{"horizontal_flip": false, "encoder_activation": "gelu", "encoder_head_dim": 16, "encoder_fused_qkv": true, "encoder_width": 384, "beta1": 0.95, "shampoo_beta": 0.95}
Rows from block 4 of the encoder of a small masked image model, named by matrix and row number. Rows with one number belong to one neuron. Each number is 128 + 32 x the weight over its row's rms, rounded and kept within 0 to 255. All counts start at 0. Numbers have three digits each.
After each neuron's rows are labels from the 100 images, of 14848, where the neuron reaches its highest value: "peak on" is the class under the peak. Only what is clearly more common there than usual is listed. The data: made-up road signs on poles. In brackets: how many of the 100, against the usual share in percent.
# fc1: MLP up (encoder.blocks.4.mlp.fc1.weight, 768x384), inputs 0-47
# fc2: MLP down (encoder.blocks.4.mlp.fc2.weight, 384x768, transposed), outputs 0-47

fc1.322:130174078138097107108065114112094081141187144148148174157103149141130145107103109173151155123166106158060115172147106131077127128107102127149096
fc2.322:134126145121152094114125143182142151122145078108070187146127114145073150090091087133092150113144112107129127124117071110161112139059162149122164
peak on: rim (55 vs 9.7)

fc1.470:109087093112110203207109142114146132135093130140127145134047117171112175151116143130142147161126140163120078130158140076090154099148162129099071
fc2.470:172180130143163099113156122118173162116154090101157171121165152098184125112103152132048164129074171092196110101137133145098077180153107131112117
peak on: symbol (47 vs 2.7); face (47 vs 22.5)

fc1.235:135156120119162125123054177107133097115147112135078173110191094108106162049096154187097104116132189110068143137098099133131179192111158126129140
fc2.235:140116147153141159130202084178121101153139125140184078162097113160170111204130168065136168116109136152162120070138163109155101125102115127158140
peak on: rim (43 vs 9.7)

fc1.491:090165109125155127112133159110104120193137087123096178103131129155139146150087131114117191169117120118167094152099086134135171090147117125101111
fc2.491:160118188102116164112157091093170125128103159130094147092115131119122118125059161177125148123132164162133109051095099126138117128179134150127095
peak on: symbol (61 vs 2.7)

fc1.750:167106098112073138139128140103121120121151176160104099114118106084167116126119107150122129164139106119143113156204158122091080135106063075131153
fc2.750:116187140088137132098090149157164085147117104137138091170099191118124125123168134125106199104153141143121130068041123162118120176178161127130083
peak on: face (90 vs 22.5)

fc1.319:150148020121136114148107097119182178136095112114186124137146084110082122146108153131092165148075124120218107170126170108177165088126131177149129
fc2.319:133079154123110118038162116149077138118143143143077125111105123168096142127128140069115091168121148117105154120122119121140112185094155109145129
peak on: face (71 vs 22.5); symbol (29 vs 2.7)

fc1.338:165096148109111155103073141100033107077139141144166126112063151182146100124150100177177115156081165110122155073126100076072094130117141141100166
fc2.338:155145155124163121151153164099122125184143108122130104130130106129116150133104139103128131124134097137140094148160134151123180111096115101160148
peak on: face (77 vs 22.5)

fc1.453:169185179132117181134091124131118131104142132060151152168106140137134073167106159072081123088083119184111124137131132025131104138101120174126087
fc2.453:170091089122146116118158133123086126115115079085093193089156134147111126116106132160089158101175141123112128092133113116106139126151160083078202
peak on: symbol (53 vs 2.7); face (47 vs 22.5)

fc1.295:087114133138153129150158129118110142114128119160186104152183111120164112103138119130126126136132120144099124064097083145106113160201129132147122
fc2.295:126154124137082137152061120103143100128173103150134163079113171133113156156109101107127141125183122133115158201105167120151128096046086084110118
peak on: rim (72 vs 9.7)

fc1.741:094105123215102172085139098187180148104189079185097122093082103108145115124139090089133139128085117106137151132079162149123114148154077162061115
fc2.741:094115065182089146167151185133118138099162107110140085113143128149143103091109119095091156121173118095135142075107172143131171088083058180043105
peak on: symbol (100 vs 2.7)

fc1.41:186112111203104096111110045098119175187120140136131102152114135143126111111161152166076134131148186092150120083090164136132135116164187135187179
fc2.41:077135101135146144204134165185140111128121142098125104139095143138147125138140113132106128118125068096098165191113149144154123111141136092109120
peak on: face (74 vs 22.5)

fc1.699:111125109104127144091083095168190155140101127125147140059110112176191141105170137102194086064077145162098110136114195153157150156089090164143053
fc2.699:099144062124119078156142181079091123094147070151114127163130155159105112186071077123131195158150074128147154057064139115132037089181159140097188
peak on: face (62 vs 22.5)

fc1.89:128062105161118127115111135100103107133067107156152074101166119160123198109166111186116170066166176127116152078160144097099116159134161157107154
fc2.89:139147155127134137133144129137133128116136146108122137112102129127158115125126148102126113140105107144144144158132089147133135108106124117134118
peak on: rim (29 vs 9.7); symbol (27 vs 2.7)

fc1.444:054107104129147121114140147134192185117152169105114155195051140124116110156129127211176133089160107118198145067075126107104117180122118135178113
fc2.444:215151122138085115086087120090150086152133132078161137087100143088120198136125122129112177097158080139093113105197159138132127145174151151150092
peak on: symbol (55 vs 2.7)

fc1.280:149143158112125122123092130133139096095176109175167141155135142152094162141124158131066178176124126138223118128131105121097157121054069106069121
fc2.280:155144177122129168146124130092100094152119086088104147093157114138139114145120133085138081080161100056097040132131133120159122150138092162162095
peak on: face (72 vs 22.5); symbol (27 vs 2.7)

fc1.665:193131118161157076174090112141142163109161155138133116154131125153103127095112112098105120089126120112122146134152117170075116119125118126119179
fc2.665:155123179154113123131131062109123124159102067131123119134106159114104189110133115146175109141178147147092124102094122087152156095130167117096102
peak on: symbol (54 vs 2.7); face (46 vs 22.5)

fc1.582:172152065083126084063110127134140125169152151093186141144123108109178103138108121162193132156161164183106132132145160145173155188149083138122125
fc2.582:099125141101107082164100109094137121168096120121153105137139134100102089134134157126115117155139125162113108074146146120121138146127181156167127
peak on: symbol (61 vs 2.7)

fc1.379:158173103094200135114131214169174133115086183137118195094110075197149167175084150167150100119137116160134141102114151155080120147108146138176100
fc2.379:104156102116187130171146127172130189142104125111074152211106125144147123105118101179183105155067135103112155060068103084156127105132172167127074
peak on: rim (65 vs 9.7)

fc1.493:133160155075143113211166148127157109138122097093111166156149121106186128077135089158099119138117129066075083100080153121114187166095090172125093
fc2.493:115142077119144152174119168136110098158108105145155140125133093125115187120062113107120119058137182113151144124143141068062112091096159108077129
peak on: face (58 vs 22.5); symbol (41 vs 2.7)

fc1.756:134137143108129072118191125133133160138147172128120138067165108063139109076135115199112120169148157115156138142148134122151126126165154130132158
fc2.756:143091121153102105141175183127113120127120087114116118128131097201143110085100085129160121099110112111127120116095161120128117135145123157112081
peak on: rim (71 vs 9.7)

fc1.361:123140103121118121084117158069105139175142138078160141115112129132108161154124162137125138166124088156147117151133143177111111120141144156082081
fc2.361:142085127149145133144110094146132115141175130141132179155157132085077072070136128150118112136114134100095114100141106099130137171119112142178076
peak on: symbol (83 vs 2.7)

fc1.111:154140138124104162191159091141144094107119106067135134120154120163100171168128113191174119129222087136169124169151107125153105138153127123110112
fc2.111:120159126112081141125098118133137136098150163125146118147099106102123108100184110106072166095046171179154124151157115103144136119116087156088160
peak on: rim (70 vs 9.7)

fc1.37:110113125129183168137153086088143145211084136168120089125128169118115136120154095099128157159124111174148118114085090112145123133055108073157079
fc2.37:119128068075081153125095145163140125095119170136094131151097104104130143118142117140090074129119114076197152133141134144116109138162118103144073
peak on: symbol (58 vs 2.7)

fc1.205:079125087100112191141147133170196084119135152094128094146126152109176181097160135141107198088131146185144130172130137095139159151091105153163040
fc2.205:146178100141149097137069172168133128119173111140112148120147106144128137136108138111144089129109135121199202131081098128140090181116089163160158
peak on: face (75 vs 22.5)

fc1.167:171131149157172103087083126131099133093185086116142095165134140202108164115121128156176103091107129142121073077127055068132121156114114077124106
fc2.167:065174099099126167160195104127101166098114115089170137096109099109187098135148121113101203169168136138153088109079150163125172136157110118163154
peak on: symbol (76 vs 2.7)

fc1.403:111116093107116142129081077075124156137181151112145120069095167145138097090148176158168163165154095173185145120087189117138170118130171123130140
fc2.403:133201105111166064175099147123124173167098122102100121096074120100129113113163088086085087098115101102101104147132057143181100194146097168163105
peak on: symbol (57 vs 2.7)

fc1.364:106074102126148112154164129165117140135129197112153094115138141173143174111096170086137072123105097120148110150114147135078160120113109163062156
fc2.364:161105073139115098145097112098126088132142159156140152141164154152132106088136148118078149118207110157122193174117167150100131087166125167136092
peak on: rim (54 vs 9.7)

fc1.549:163157147171100152110086121131182110160111153126173148083086091132197156104147104106179129118128143161103148110122142091151100155141114128115138
fc2.549:162105110049146114128123130107148116114152214132103131140110071123123096108146119155112125144143135099128102124117162117125122152162131095173149
peak on: face (66 vs 22.5); rim (32 vs 9.7)

fc1.547:115128136059127102140148125150150138171151073057062138099111116099207089093141194133121179064125123155139073167102088135138142093119137154155138
fc2.547:153121169212087094116152109136181116153171138178134072112139194143172141074168102183138134130155103098102173140160163188107191161108053112112163
peak on: symbol (56 vs 2.7)

fc1.542:115119093172083125104125100107139074159113179171180119171122164115152128088166114118123178086124151108135120051130105101091134181117147152127171
fc2.542:129137117123176132138127139146115147117130120115128119115127113134134152143116155143131103155136118150115143140144134139150138124104145145122125
peak on: face (87 vs 22.5)

fc1.561:142140124118100159074065146132081138149102164091189187111126068108178144127124159114101115069111138136105109168142105108123164152084094123121075
fc2.561:157136115132104120117177106134154085165178087122083151138150148156128102179094134130091159129157141153164138094141136169171105132150145149088140
peak on: face (75 vs 22.5); symbol (25 vs 2.7)

fc1.512:186124115164176072144120138156107136167176132158112059154103131192119136124163171136105074117088084074149098184070168159157117087163089142143159
fc2.512:087136108163060112102111139145162131108091106124172147116146129124112146099157133111144178139131131129152111113139133102174190139142161135151106
peak on: face (56 vs 22.5); symbol (41 vs 2.7)

fc1.9:074093125137128144110092100117055154187105167069130050115088138131181155079137134163086126085135109130114104092144146154083171110118133162118070
fc2.9:154173149102119104081146160139179131104138096151147167153160128116087100160103133148108130144106126134176156127116097135161070109127146135122099
peak on: face (70 vs 22.5)

fc1.305:131171084154077159137094134110122107107106106125188151121116072118122181095111124111147146102116143120142131127097180146157126160088122147184133
fc2.305:102135063152107155091157128141090119079125104121113157165099162104110156129096148116169140156094084133134176174151136071144088067071136149134150
peak on: rim (53 vs 9.7)

fc1.446:143087140161185163139172163145109119137124061105159145137102124124141135140171108158153205103070099111133135139116166175075150098127111172111085
fc2.446:148107172162131129109075123147127136117121155112136097148099119153092177142108177122081136133119127107142112083105106107122116156155178118075117
peak on: rim (35 vs 9.7)

fc1.120:128146119112110118114136103138106154119168106169186054087107124118110104128084105109095075177119096171172153178147106100144156104091071146173078
fc2.120:171142104119150121159100120133163116124143160117102127174155107078100153143135138198105182168072171116101121084110158118094156164200157166114158
peak on: rim (44 vs 9.7)

fc1.79:111167138133180135160145141133229117169111078171123136073118147161082129107151156103165103108104127112172125122107148123111129109109085193105130
fc2.79:116147127095138065137130153079042122121100167185154100073097134126121129156108149170062041151175118088093098072102121126116089139103156096139161
peak on: rim (37 vs 9.7)

fc1.606:157147097067137167130100186130151101099160158046127203087167164120133131102162144162130129103114159127084144174152168102138097148092174130150121
fc2.606:084100144110145167162125133127087135157129085148104150134131143150160073121114010160157107106047153114125149057082144134140147113120133148110119
peak on: rim (54 vs 9.7)

fc1.351:054162106144101122192136106129064133120132074130154123109160163140086156146063124144162100125149139159188104135110140097146098143124165090149158
fc2.351:084105137166144106096085098072090164146066155049171193123070176082134142111118156144158148083128090152114168090099112114096156156067088182142119
peak on: rim (45 vs 9.7)

fc1.14:106134077029026177178113140151187102171142169084184185153114083147081131109138141155118154136176151119103116090092125121148128093158097072128104
fc2.14:132150081160123136129070123097084113114123152151101136222132158113162142143139137039164145106108108048069112119115048150126105054096152159132138
peak on: face (98 vs 22.5)

fc1.154:109122092135099198123072105100176091152104079132132066114108128133102143101130163184084166147127150110164075114119121135166108132100134149153091
fc2.154:139141123132176097156126131172108125142137156103148148104141122104091097127135146147168139131125120120102126133125133140102132161166136148120144
peak on: rim (49 vs 9.7); face (49 vs 22.5)

fc1.399:154149183138079119114120040177126143109127208143141084064088170126139084102100163149130137160162132184116091098131114129058122071148044136147112
fc2.399:113136146178125153122167113119116128106163128143126047106121157164180109170110169143131173148105188194091176071145147151134103180092131158130162
peak on: rim (58 vs 9.7)

fc1.557:172145105124146076145100108113124183105131105130104142146154122151141163130088101226119076149131112169157120154178181106184018151159126210156081
fc2.557:050145107175145179152158128142179121153125161128105087107147145132126167171107106114097122110125130110167147051112119109131145160102123125120162
peak on: face (64 vs 22.5); symbol (36 vs 2.7)

fc1.355:155169103157154168106079147116108177171127118073202053122065125139091161135032137093118122164172161059163157144115167137139121094103143103158195
fc2.355:114131155125118123114180065132085103112135125114096154083160143185149076111116131152145104098133105155088075127081127146094111197204106076125081
peak on: symbol (52 vs 2.7); rim (30 vs 9.7)

fc1.58:171128150135127082145141132205207204103127128119054074163077080140105130123109120161124111147133143095086134063126113156107165096155119129120166
fc2.58:164088119165130190110124181147168107083120049116128121157117170127138184173095155135091142127139149150129101164163151067174135160120137121113108
peak on: face (68 vs 22.5); rim (28 vs 9.7)

fc1.626:104146141124131163120106144099189179151128105161103156090139087130130109130169136094084119125117125129194099149076158138090196121060158150123105
fc2.626:123121155121129116108145149147137103137062082152165125114121124160097204155142126134075093154128102167122128181058114077071140109090191102070133
peak on: face (89 vs 22.5)

fc1.690:128109107104166149146109136104117153177128142127137156146113115102107129145094146119128154119126133140127097110153152118095141094124153161171130
fc2.690:145168099143138081113140126138143155126117104116133130085154102121155129102139092135067115109151132108143124182063058131158123153100125103125103
peak on: face (86 vs 22.5)

fc1.360:138176107079119158137145141101169096175159140127178171094165127112090125091143127161129139062123123113140119089092143169171170120150115081088161
fc2.360:072145159153110121109075154161056126103096156149139123068134118126112176155109112110184143130131086131107159146166101164119108160098146139141102
peak on: face (62 vs 22.5)

fc1.522:143144188082109134102155087139121098113101177094096131167123138149153050160114153201177162163140108145153144177091122185122120107171138109153126
fc2.522:120135134166119150168138098144158111122172099146112120142097068088074143131179084123141095131089186131124126133140133119115112095151100158099131
peak on: rim (86 vs 9.7)

fc1.341:047108122051093102133097138144115132139107180127122154090116115101128166181122087151125089112126140159118134132130121146152077085147133134103137
fc2.341:145121153163121147093123176177162142081132117145127132097164154087181146057135122140103123170111143101097125100142095103109161127083126110144108
peak on: rim (37 vs 9.7)

fc1.285:120121114110145157101144099101144145122185092112128157087067167149098107133130109103139153119131150127088167155149176168119070118145147052144120
fc2.285:084115112138108141135128077116122140139129136147163099155088111119135136120093131140090146180179070208126120117122124142125154157099195118134094
peak on: rim (48 vs 9.7)

fc1.25:138109101151106122095089097122056112108084100192149096107143118158087126087143136177127141059147137174117117097153110103120120154077174167101199
fc2.25:121127147106138114131135146134148137125142131099126138128128134122134119136147137121136137131122122135131152128136124138150128104133131109144119
peak on: face (70 vs 22.5); symbol (28 vs 2.7)

fc1.353:107125092141077085170110211146089149158175134117099126123127102147122140168130109129182136107133168119157074120089132131121151168155068145101162
fc2.353:135135130203088083074105086097140112135091181149135189137135190108127183079154115086176098106116118114104133147126144139133106042148124130158121
peak on: rim (82 vs 9.7)

fc1.307:203153162172109150143162144148109213152199172134130126118137128114143129112145138163141086140110124184127110148111131127145192091078086117133180
fc2.307:125108145089138108106124109067132090095150153171145150150138144140118163141134147082166156165085162125165135170087158120137151092169191119141181
peak on: rim (32 vs 9.7)

fc1.262:210154166026113125121136156159131168097134149117132123192147118127127093112120089168108111158164089154097144130152142193173109075131107204077073
fc2.262:090153135050112141190143145124134160128084155160119166140124094119110083140090087142146121092191140157134110116183106145144088112133106077128086
peak on: rim (37 vs 9.7)

fc1.687:169115158121100150116078142079100107102139156191138138140091132134126113114140099124095155140088203087140136148168097130088121119136192141167171
fc2.687:101101143135059157129143102148195135177113120049159153108143153121157140075140090142117154102200110109078137126145178099192154137103169204120106
peak on: face (74 vs 22.5)

fc1.529:106097220117124101139045132138118149090050147151082167119140176090115187089146113146123096104126153169141104151125111145149147152161158106118140
fc2.529:145124094130146080198073098095098163163162151129169151169129081143132114180078141077173118104127162182128067101109181094101113170129183111105090
peak on: rim (70 vs 9.7)

fc1.270:127156129103138148151183095142149097174132095209169167103141111127147177118170090084149133134173121136181154073137158114086093110141145063062144
fc2.270:106153099147108186148131144135108134071125137123137111099107092093120123138153138115132161092124109133150129128116147129156065104126132144182061
peak on: face (80 vs 22.5)

fc1.661:124153160106141084124193084152149122102136116135101156144180144220140090092115111112110136126047110171093167157149134157123121125135114199118064
fc2.661:181108124145152131118107139123146114106090152152066096100124125166119123037110091099124105146099146116112124117114129136101092193125144152127163
peak on: rim (66 vs 9.7)

fc1.182:076159164109109121170130132157124098093138104133129133143150135051074149114149083125139078125126106087133133149127168147170109109138153146144132
fc2.182:167138104093136100130157128139148147132066146122147154116084096152135119074188158126086136133126106203155125120147141148171169105106108156101160
peak on: rim (64 vs 9.7)

fc1.237:146110095162092174162121083149126114130167134175114145081099105152123099108191142135132143103059088088162153126098106073093089152165122093119088
fc2.237:119057100110135104062150156137110143090041167104097104141163136176208087141126151079127089123083128174153140063097084159169091064114096114109151
peak on: symbol (61 vs 2.7)

fc1.243:160090135107110192131155112140159088110149117205113160124155122161119104130164108164100104124134068087126130164071122153126121101124120119083110
fc2.243:186145115105127135093132137081125040116119066180117151118088087158142124152155111094124123092070123162107146147139101128153083092129144153153115
peak on: rim (87 vs 9.7)

fc1.506:108132118121214144108127129161137141158131151107153119136162157134140085100114166161145155169135148134113108145196118120094042131160115109168153
fc2.506:105142174150133157143131109137162147078100136182163154120194162116097170135065142097171212191116159096105115147151095074139110174158154147097114
peak on: face (73 vs 22.5); symbol (27 vs 2.7)

fc1.300:146100141151150118132131074117126099142106128138150102136128108145141157130151111100106093104150125126218122072122136094076128148126107195125104
fc2.300:107119130148140185117183143128120128117070116105093143144094102123125091149105173072103085135118132011101141124158070122126162107133146165097167
peak on: symbol (36 vs 2.7); rim (34 vs 9.7)

fc1.372:173105139147115113099167111148166147137178117150158139068113133145172120143127078189109087103115099145134155169147109093162140146146148176107157
fc2.372:170167132157128153120196088101146165110146128140120176113165129124181074087087045158106149144092185122141082172177153089098176087136164152096110
peak on: rim (68 vs 9.7)

fc1.22:161069147155112107157142137172119063174096162129162098142139127190073150085174093128147131116115125049142132089094102102114057090159148105106134
fc2.22:121122146104160171084146203114131111072075125086150134123087204084191125175103107071124119118125119137116110154112106166142142135136149111148158
peak on: face (63 vs 22.5); symbol (33 vs 2.7)

fc1.108:072126183084094121158176095128085172093074094105171115118082145155169135157103154091154124180127130116131105131131071128154143132130076126145157
fc2.108:181139133171165127160093122138132093141191102128094114150143145124085108113147065173126162155082178109175107123142116145093108136125103086120135
peak on: rim (30 vs 9.7); symbol (26 vs 2.7)

fc1.538:090158141148130127092095144128092132171161145116148161170127150106107111131130109176072123082082080103128141108128144165076151217134128146147134
fc2.538:176048082119142128163103125121144154138103134167126155092119076114110106079086130142101096138191155214130187174172121114167167058106174103107121
peak on: face (55 vs 22.5); symbol (45 vs 2.7)

fc1.211:133126119193094142208126085133125140109166110167124112151078162160159082111155131098078187051102100135096078129129120101121098132055092167148156
fc2.211:128106132116160135094194130107103139124144121173145128118129141186144128138104111109114124154161132186147124070115114144137102121138093098105120
peak on: symbol (45 vs 2.7)

fc1.92:202156174094109129128106119153105150091081130141125148075137149143155127174087124157106098090095142173119099165162116149163148110182196111053159
fc2.92:120161102150069071138067111129120154117113144132139148159124118156097128184067151112149068134114142207125026102124125099154080221162159078095132
peak on: rim (25 vs 9.7)

fc1.734:095122097142137180113127140119118129163135131081123122098182166116173207100176112102122197103088140113081136153122137151103105170126073146174095
fc2.734:135115095148121110130099108189148171094109145094121098119105122119109088116124131156091074140155156136138155166109106147143187109086179138130122
peak on: symbol (57 vs 2.7)

fc1.84:130109159072099191132130183149129113102141108114077129106147111137114167145189165126182104127075081177113133136190114133101153171092122141142131
fc2.84:108131123117111169153125125091131100111207081138138132096098131136071117163156072176143056150100130153108105130155133179129100077157105144097152
peak on: rim (66 vs 9.7)

fc1.194:166140146138133109123068185146165161144141105126079181085142142144168115103119137111119073154127176164126092188157100206078124168135121155140149
fc2.194:084164123181123024069122141163123212109173145092095126150138123149116138069191046086122067147123141154120097142131130118097134095145081110169075
peak on: rim (42 vs 9.7)

fc1.101:111132120171100098125167067153086121119156113146105138164124088144109137127119133179142143079137139088156123125089130110119132137147088131113160
fc2.101:091068151104125103112131128174078134102118139102100082131180168187122125059205146149094120119152112163151130133114134116071126160211104141096166
peak on: rim (61 vs 9.7)

fc1.139:149107106153097094158135110183173162093123120146166136144090136133164122135122100173115150067140149186142113147158133145070199115108073133138079
fc2.139:129164142090142133098140092141107131142222146148140180095028162125142179176135150164144154118151196121092100145157097175155106140123078117080124
peak on: symbol (46 vs 2.7)

fc1.712:172154147134084071175119106176132130096091052120131132146143091109128105105121105135136147123106135149096109120141096046097153087105154089108128
fc2.712:189154168141122179133194142137176126159172122096090115159111128078170081071161143153138168135080152116146123099138172151118138141129128211191140
peak on: face (68 vs 22.5); symbol (26 vs 2.7)

fc1.729:132120122168128069146113144139095131103136082115083154067127092125084121096096129152127140128157190179136103154130115093159148127116108119127180
fc2.729:130126151141121083119164074143104152139111133136149148106077152089146112105174125100129162097076132105130176117129097123056125087186124170151213
peak on: rim (65 vs 9.7)

fc1.520:118100105080124145135124093144125126143156166099154145110134130152139118144143092118135143101127148116089114094125160151140141169159147141175130
fc2.520:133120154137167058125172150071106128135120078174160148137127155041089106137080137093154086094120178132082130133130108127194144120142128174116108
peak on: face (99 vs 22.5)

fc1.709:063112203113105113141144147086158132106082104207107134076159108080140127111117157170109147094093126120096131114079148065155123084151098142082081
fc2.709:113153094153161126109151148143086078097151140102136120118101131163131160145085131163100061131109143104146114163152126172142122145160171102127157
peak on: rim (36 vs 9.7)

fc1.39:150128059127100129097094088138197139102101129154140149124088148157136179113136161119147115139127125112112161108067163163143149134118172147126129
fc2.39:112111103162106129140077157086164121143131171143116142111092108140125099142145130079118122129124126131096142162155148112183132128125119120159097
peak on: rim (47 vs 9.7); symbol (28 vs 2.7)

fc1.21:141112167102139133104112097169185163115090095126192090148151076099177103069169173089134150120127134180095088113073162079106144102061135109115109
fc2.21:132183066171169096113091200117067129191103133079046106140105155107093145202154062177137175119145135107122144161079147139154083167155137166143121
peak on: face (89 vs 22.5)

fc1.459:099090114136179163140081135158105127153178145101121060139097127075114155164151105174111119129116111100157120120117125106098147130125114177117117
fc2.459:196128096138115112142129176158134148114117131111121155124092133155081091115111215118122104120175138140142132153146142134155177102142140101172085
peak on: rim (67 vs 9.7)

fc1.82:085149147088116151091136187171164192088081179121030150122118175145101147106124104098119118146073116149130120091122129121097126116148097145145168
fc2.82:123123114151196095142077123151109111117101135105090166193141053164114142158102074087163146136117111179144066031100143089159138217127181119117099
peak on: rim (52 vs 9.7)

fc1.611:153143098145110140115142157144120172142138117126139108123129143122162069105162164102149096104084119114112153100114116199159117166104114098167149
fc2.611:159105133103117141146117097108150123107099101143109088129129095136111116144105063167112079075176161146125038178117123132145136093137121096132156
peak on: face (87 vs 22.5)

fc1.268:211074113103151151121075134105094071147200163103101190158161140147213074121128103126162128134119124093094092126127166092171079079149089130100125
fc2.268:119137131171093078087094206090153120162129063093157141105166111166141126133191112100096147105142087149104141162123168131094101166064175139099049
peak on: face (77 vs 22.5)

fc1.332:116137104095105222138173156149156050115092169143130171115119145080167156136136105124148118118164125131148167082115150096087146181133132127088097
fc2.332:163151072145156106144130118154161134112108134096132142133131091129166172107107130162081098161107176156176098152105098139098111135125164121176140
peak on: face (50 vs 22.5); rim (28 vs 9.7)

fc1.311:118127117133188154131126160143121102113148092083127129144099188156122150098181175136137089153147102092125129142131123094109148139166083168151246
fc2.311:126146165127058139117153096160109111139132134143125111129105102130104138107122089087118075110120162152135126098144116151106121130148148089148132
peak on: symbol (61 vs 2.7)

fc1.62:171140088087142145103036176136109142128159108130133120124087127114146123103199185106137124122108123150135157129143194170162102119103150066089082
fc2.62:102147133162133116107203101105110078121107122120085151113147152125143107182124040145108169147118129074128046065156122113200111127172102138152168
peak on: rim (60 vs 9.7)

fc1.19:163117123173103130190078131153107122086132159198124114096138118086100102118147144146108105115130080081151117158060088099110128113133090137094125
fc2.19:106109147151160080078135139144156123141085090092149133099138105159078175153152129119135129178186149137113073125142161123166166169216176158164163
peak on: face (53 vs 22.5); symbol (29 vs 2.7)

fc1.365:173153146100102112141115163102164097137117091030105080101103084143143139158178142146152063113138156118122148109137073124098090140138222156151113
fc2.365:171173130115129066095147171118111125132146121111115196142135147148133051134184093114171099062162078174144132120142127148121147161111139132123135
peak on: symbol (66 vs 2.7); rim (31 vs 9.7)

fc1.166:128123091109129164105095158133184107112154165121088165119109101114093137127185150160140175130138112110134170137084132150105102117078140084132148
fc2.166:132107143131135127133144148094070082156132075164115162170134174133149084147109076172172057115111159084105107093156120158182115114129113170131117
peak on: rim (45 vs 9.7)

fc1.401:138135089124146170153156096146152134120091117119142141128136107148163147105112102127123223134092144127140138096045137149104088172112124157155144
fc2.401:148156087126119113098117139148062105116132112174134133110134093147138122136132066070166119125144122113125142102138103137105121138145139130138116
peak on: rim (60 vs 9.7)

fc1.382:107119165120128116095132132105091115124171103135126133137168113090163113103118103135143180134129095149072070145135151170148079165085128125172107
fc2.382:106125110162099149111144130157101220139106076165163127055121125120095127172115127134121105100136114087155186141090128098140225103066109169141108
peak on: face (75 vs 22.5); symbol (25 vs 2.7)